Weights of a small sound classifier.
Training: soap at rate 0.002, 15200 steps, batches of 384, held-out accuracy 99%.
Data: 39062 training examples, 149.4 epochs.
Rows from block 2 of a small sound classifier, named by matrix and row number. Rows with one number belong to one neuron. Each number is 200 + 40 x the weight over its row's rms, rounded and kept within 0 to 999. All counts start at 0. After the name is the row's rms in percent of the matrix's.
After each neuron's rows are labels from the 100 clips, of 14848, where the neuron reaches its largest size: "top examples" is what is common among them. Only what is clearly more common there than usual is listed. The data: tunes sung on syllables by a formant synthesiser. In brackets: how many of the 100, against the usual share in percent.
# gate: MLP gate (model.blocks.2.mlp.gate.weight, 768x256), inputs 86-171
# fc1: MLP up (model.blocks.2.mlp.fc1.weight, 768x256), inputs 86-171
# fc2: MLP down (model.blocks.2.mlp.fc2.weight, 256x768, transposed), outputs 86-171

gate.136,100,213,283,258,213,239,254,196,188,179,142,230,172,173,107,305,243,217,243,222,182,205,200,200,197,267,288,195,116,245,201,203,221,152,211,253,199,194,186,159,217,153,185,182,151,197,196,172,192,190,128,141,217,313,136,209,239,151,206,114,196,204,212,224,169,185,285,175,157,174,195,222,181,181,133,233,205,155,190,208,185,202,238,189,185,230,185
fc1.136,100,195,133,194,227,155,203,224,232,160,167,189,203,192,182,167,181,199,169,140,204,201,235,208,202,180,196,222,254,177,231,184,220,185,115,216,174,159,163,257,182,236,198,200,281,207,251,201,196,76,201,253,208,159,170,190,144,176,158,225,213,208,281,247,193,134,202,209,273,212,179,202,179,268,221,233,173,182,218,155,202,239,212,220,236,167,241
fc2.136,108,252,192,211,150,184,200,247,252,251,175,221,212,194,226,239,156,206,207,209,168,175,189,167,283,202,201,197,214,173,259,138,131,161,207,232,179,236,129,173,240,199,229,219,205,127,187,180,188,229,247,241,192,211,184,184,150,222,201,149,172,212,201,267,222,161,172,209,199,195,143,210,201,197,275,210,206,185,125,168,221,303,174,249,196,185,213
top examples: deep voice (53 vs 25.1); vowel: /u/ (36 vs 16.8); white noise (29 vs 7.7)

gate.462,094,177,207,164,213,174,200,205,189,211,248,193,256,242,178,195,227,169,150,216,269,249,167,231,208,123,231,202,217,209,208,205,208,170,258,113,205,233,207,209,183,236,201,140,155,142,248,157,210,139,180,258,184,123,152,146,254,201,152,180,295,177,196,171,87,237,152,229,241,187,237,232,263,267,193,174,186,184,191,253,199,212,172,187,241,185,185
fc1.462,098,154,211,232,165,205,244,191,196,226,226,203,119,160,186,195,258,209,229,192,207,150,232,181,210,372,214,166,161,182,189,179,162,189,166,204,180,137,200,197,233,105,219,211,195,213,217,205,185,167,254,239,200,277,185,201,276,225,174,267,84,114,137,214,232,191,165,193,212,217,168,202,160,221,124,196,200,183,269,91,232,223,230,173,199,207,230
fc2.462,093,212,284,167,213,186,210,202,189,209,158,242,211,239,204,170,219,197,173,208,179,199,222,236,202,265,195,223,215,273,161,209,141,217,222,219,260,249,201,229,186,280,202,191,166,192,193,163,224,223,145,180,202,214,187,260,232,156,172,157,209,220,244,228,200,215,110,179,159,294,188,207,180,198,127,154,187,181,162,145,154,190,215,173,220,220,232
top examples: reverberation (90 vs 50.6); child-like voice (53 vs 24.8); vowel: /o/ (41 vs 16.4)

gate.659,081,264,207,220,234,176,207,200,178,220,266,260,185,165,245,194,229,221,227,235,255,198,106,200,200,232,214,190,131,178,188,235,247,202,109,203,230,203,167,219,212,182,177,282,152,190,245,116,160,180,177,170,216,159,196,186,199,231,189,214,266,206,184,239,223,309,174,224,193,171,305,281,224,154,196,279,263,215,245,212,196,187,166,192,201,213,263
fc1.659,078,178,127,198,235,157,203,153,212,208,170,130,217,202,248,207,236,199,159,239,231,156,226,182,243,159,192,168,183,212,238,149,210,275,277,171,201,314,184,189,214,167,214,195,204,158,241,260,210,189,239,188,184,239,130,250,110,210,84,272,189,170,273,191,212,180,172,202,139,135,236,94,126,232,171,193,230,227,143,158,168,203,244,220,184,200,176
fc2.659,087,201,171,245,205,231,175,213,219,146,87,202,180,182,173,219,236,209,289,210,247,200,175,220,189,229,227,248,201,202,199,189,216,289,203,192,159,211,262,303,149,196,203,194,196,184,205,190,243,198,202,188,281,241,184,185,217,249,156,222,157,169,195,211,198,176,208,166,235,198,152,108,164,174,198,177,152,206,199,255,144,222,235,226,184,179,245
top examples: deep voice (57 vs 25.1); vowel: /o/ (54 vs 16.4); first note: B (32 vs 8.7)

gate.107,104,251,188,184,242,202,145,142,140,153,137,184,209,164,160,96,206,169,147,218,204,266,248,234,172,191,192,176,188,198,212,168,265,171,294,195,119,217,235,239,202,228,153,204,165,146,238,143,191,167,169,276,251,188,160,247,127,164,161,104,146,255,201,152,146,209,186,206,233,155,235,142,305,264,92,127,234,220,284,216,116,151,215,184,150,267,226
fc1.107,096,201,270,193,246,274,231,127,180,196,245,229,147,200,275,180,238,112,172,209,216,142,148,191,203,198,183,224,248,229,160,258,278,207,176,177,272,64,144,260,185,177,256,292,169,202,260,189,190,202,221,244,169,176,178,173,179,181,164,219,206,218,171,151,227,179,205,259,148,124,202,172,162,182,232,213,230,236,227,170,213,233,202,205,151,175,199
fc2.107,102,205,208,206,212,224,220,205,106,201,190,155,236,247,199,206,231,196,158,246,157,174,171,193,212,173,182,195,240,224,184,152,201,207,190,204,177,214,207,215,189,183,203,172,141,123,63,275,213,159,204,179,230,299,174,214,239,279,161,242,298,195,168,206,199,206,137,137,205,204,190,135,195,246,132,181,214,243,214,188,166,81,198,193,181,197,81
top examples: vowel: /æ/ (68 vs 16.3); consonant: /ʃ/ (52 vs 12.4); consonant: /d/ (36 vs 12.6); white noise (29 vs 7.7)

gate.101,100,180,172,205,179,95,208,204,200,196,215,124,204,211,123,244,178,190,159,209,187,212,218,129,202,308,90,233,175,192,187,185,163,291,173,176,190,170,223,201,200,232,253,210,186,174,145,235,150,239,190,132,157,159,236,191,136,128,205,192,230,236,157,219,175,227,183,313,222,216,311,182,131,272,196,197,129,153,221,209,228,197,194,200,233,176,191
fc1.101,106,202,213,255,184,143,286,211,184,299,206,190,212,175,198,166,183,201,103,189,206,239,206,148,198,236,172,213,216,187,139,217,130,185,165,174,260,136,242,168,183,159,217,171,272,218,239,225,187,166,207,158,182,182,205,207,240,181,192,273,191,298,182,196,102,174,211,183,194,210,212,213,155,218,139,195,233,150,230,193,268,256,234,210,195,163,202
fc2.101,107,229,214,223,184,145,211,165,174,169,201,309,288,210,194,160,227,160,201,190,173,192,216,147,171,254,124,215,268,231,221,269,150,216,221,213,231,226,308,189,224,149,170,172,204,200,283,169,221,166,218,185,158,203,240,222,180,235,143,205,296,221,204,221,221,212,199,189,211,211,192,230,192,148,264,203,200,250,263,245,235,184,242,169,217,196,236
top examples: reverberation (81 vs 50.6); vowel: /æ/ (42 vs 16.3)

gate.639,095,153,254,188,194,180,152,196,187,238,153,134,177,169,177,204,197,220,178,198,184,238,193,247,265,202,248,211,191,193,135,222,259,168,223,97,169,154,190,217,347,216,168,194,243,185,207,188,213,203,262,263,203,240,247,203,124,180,220,212,204,139,172,237,219,183,190,267,167,211,145,247,199,171,161,268,171,190,198,172,184,152,167,259,172,175,183
fc1.639,096,221,148,187,245,186,206,154,206,177,195,184,211,186,211,286,191,270,200,222,202,152,231,225,229,297,166,221,230,214,213,216,280,235,212,196,200,205,119,130,229,204,295,156,265,213,186,158,156,229,191,203,196,230,276,217,183,153,199,168,160,95,174,202,227,279,98,211,234,230,171,211,165,132,229,189,157,151,230,163,251,244,251,126,167,181,219
fc2.639,095,182,182,181,170,188,187,191,217,146,194,107,268,193,238,156,182,221,170,193,192,206,240,198,169,174,178,192,191,205,223,221,245,295,174,237,198,189,180,160,234,180,201,107,233,198,186,223,214,199,166,149,257,209,136,175,213,197,242,147,180,236,214,258,187,190,267,205,244,215,166,252,255,278,217,83,250,200,241,155,226,200,216,179,200,226,281
top examples: reverberation (80 vs 50.6); child-like voice (57 vs 24.8); vowel: /u/ (37 vs 16.8)

gate.626,103,153,210,143,186,177,136,255,214,210,220,134,215,181,183,188,265,208,97,183,168,165,157,153,181,203,120,200,170,191,239,147,247,162,263,167,232,248,143,244,165,200,273,240,240,200,204,228,184,151,223,198,244,153,240,186,185,185,224,165,246,163,258,146,160,169,222,217,187,237,204,131,230,216,214,224,213,170,210,185,207,145,197,180,277,259,149
fc1.626,097,162,198,151,188,199,144,217,257,158,310,194,219,180,188,175,226,161,208,194,220,151,251,206,188,178,190,200,247,199,196,154,263,182,241,147,252,205,163,292,211,230,215,194,232,171,150,205,194,202,162,105,240,169,215,163,181,177,177,152,216,186,220,227,113,133,252,187,139,200,166,125,177,228,245,276,206,323,189,283,175,187,158,138,193,230,196
fc2.626,090,243,234,201,202,187,210,207,165,200,223,159,184,191,193,248,180,196,219,128,193,122,150,246,205,213,166,199,217,201,197,209,218,221,198,201,178,195,222,200,234,169,255,199,200,199,259,208,177,171,91,157,267,157,149,226,221,144,170,184,196,195,227,197,223,222,84,125,210,182,234,162,201,206,176,213,221,187,229,276,134,102,199,199,227,171,172
top examples: reverberation (98 vs 50.6); consonant: /d/ (58 vs 12.6); consonant: /t/ (39 vs 12.2); vowel: /i/ (37 vs 17.2)

gate.398,084,136,244,179,156,230,123,183,222,205,196,262,162,257,138,192,230,162,247,203,173,229,145,217,134,197,200,130,162,216,196,181,203,321,143,203,213,204,224,176,159,199,181,171,135,211,180,212,267,144,147,186,166,241,279,145,253,143,247,189,256,239,212,209,190,240,186,164,226,239,267,197,158,211,227,259,231,182,202,193,201,196,174,222,216,168,229
fc1.398,076,265,186,262,176,199,273,250,220,257,284,250,159,231,225,210,191,164,212,229,219,199,213,142,177,229,297,201,204,201,206,198,137,215,228,209,230,193,216,248,163,196,198,211,153,214,224,186,179,138,255,195,198,192,184,188,175,73,196,195,166,181,237,242,164,196,137,189,147,220,118,282,269,162,228,199,152,205,120,193,116,189,170,197,238,286,272
fc2.398,083,136,159,212,212,253,184,127,272,300,268,190,255,267,165,182,212,197,186,262,266,253,169,259,150,208,206,157,183,266,204,191,149,169,176,206,172,195,177,142,258,205,152,194,196,294,243,190,117,173,257,180,299,151,195,172,132,95,141,203,199,244,110,197,172,201,160,207,215,198,166,212,169,193,202,191,182,146,200,195,162,232,191,229,199,179,165
top examples: vowel: /æ/ (40 vs 16.3); clipping (38 vs 8.3)

gate.412,097,167,197,181,223,273,196,176,222,230,235,214,173,197,220,194,172,210,191,217,216,172,223,157,231,190,190,270,147,140,140,225,275,108,204,209,202,174,178,188,222,163,266,171,227,172,217,244,147,166,194,294,212,187,197,242,178,154,196,246,244,202,199,169,221,219,205,190,183,211,157,214,187,167,185,282,220,199,120,187,266,147,249,196,203,250,212
fc1.412,093,216,189,178,226,194,178,285,215,208,156,182,111,180,255,215,147,203,230,214,140,316,187,185,232,204,194,192,197,210,189,164,219,214,230,171,154,255,182,154,240,155,215,182,186,200,182,159,226,242,191,192,156,197,213,217,197,214,272,200,173,202,186,209,198,216,209,157,257,186,210,206,138,202,276,196,197,143,188,186,205,198,271,207,143,118,219
fc2.412,100,140,194,202,265,191,270,176,173,196,139,216,234,157,156,210,180,203,177,131,246,146,188,253,249,188,192,204,225,201,201,218,234,188,213,187,166,113,199,166,203,195,221,163,198,186,200,204,239,177,224,189,232,211,162,151,154,179,181,179,229,187,164,144,190,209,140,114,271,181,209,229,187,339,176,256,171,182,202,236,228,160,207,228,188,236,237
top examples: reverberation (99 vs 50.6); vowel: /i/ (69 vs 17.2)

gate.373,118,203,203,173,156,180,206,163,268,177,208,228,191,211,194,207,211,213,155,187,121,223,200,242,200,295,140,180,144,145,219,212,183,186,241,232,183,152,246,182,228,197,214,213,196,255,173,256,233,227,172,218,203,254,137,296,131,147,201,165,262,175,203,194,247,180,131,254,145,182,214,184,323,196,173,196,173,244,254,164,226,167,190,226,198,176,204
fc1.373,119,253,200,146,142,220,222,209,247,243,129,171,166,194,211,271,252,198,184,226,153,161,184,248,212,293,166,214,127,210,165,295,199,121,190,152,149,216,186,163,212,183,197,198,153,185,206,218,265,176,204,202,219,256,158,191,175,140,211,127,186,222,252,232,180,218,167,229,178,181,178,205,221,138,200,226,177,279,290,208,281,114,186,202,161,212,205
fc2.373,119,184,254,191,162,132,173,221,236,76,166,128,196,236,232,204,181,196,209,200,185,205,246,103,179,199,212,185,272,127,158,219,182,264,173,213,259,270,260,113,145,198,181,224,230,209,212,147,145,265,206,188,135,190,222,235,209,95,234,174,226,230,194,128,178,229,160,204,182,222,175,136,251,194,203,208,118,177,227,149,190,155,234,181,175,155,232
top examples: deep voice (58 vs 25.1); consonant: /b/ (55 vs 13.1); rumble (34 vs 7.6); pink noise (31 vs 7.1)

gate.595,117,182,93,156,218,239,231,255,176,203,204,103,226,187,199,225,242,208,159,246,208,211,207,143,166,242,155,159,185,177,234,176,234,212,178,209,156,193,177,245,187,199,217,183,163,180,168,184,249,160,193,208,149,128,203,140,296,208,100,164,163,177,192,244,223,194,228,156,281,159,210,239,182,225,206,211,208,182,199,219,193,97,124,184,175,198,249
fc1.595,103,237,296,208,305,215,257,242,162,183,224,206,253,246,231,127,137,127,181,189,229,190,178,207,224,166,220,314,209,200,210,192,185,198,175,200,234,275,156,202,227,197,166,174,223,199,172,182,118,172,217,165,219,151,202,134,163,149,230,195,198,221,246,135,199,220,208,243,212,186,262,159,118,200,151,193,177,145,193,185,243,173,249,193,138,242,189
fc2.595,107,190,181,217,211,240,216,134,221,221,229,212,139,131,265,173,201,187,196,217,187,209,225,194,264,204,200,223,274,258,203,206,179,287,195,259,164,270,193,233,215,227,171,172,185,201,168,151,201,139,162,241,204,163,207,231,164,267,200,239,202,192,197,217,204,239,237,188,196,160,218,166,215,188,269,245,199,171,223,195,179,246,204,215,199,194,195
top examples: vowel: /æ/ (40 vs 16.3); consonant: /b/ (37 vs 13.1); consonant: /l/ (36 vs 12.8)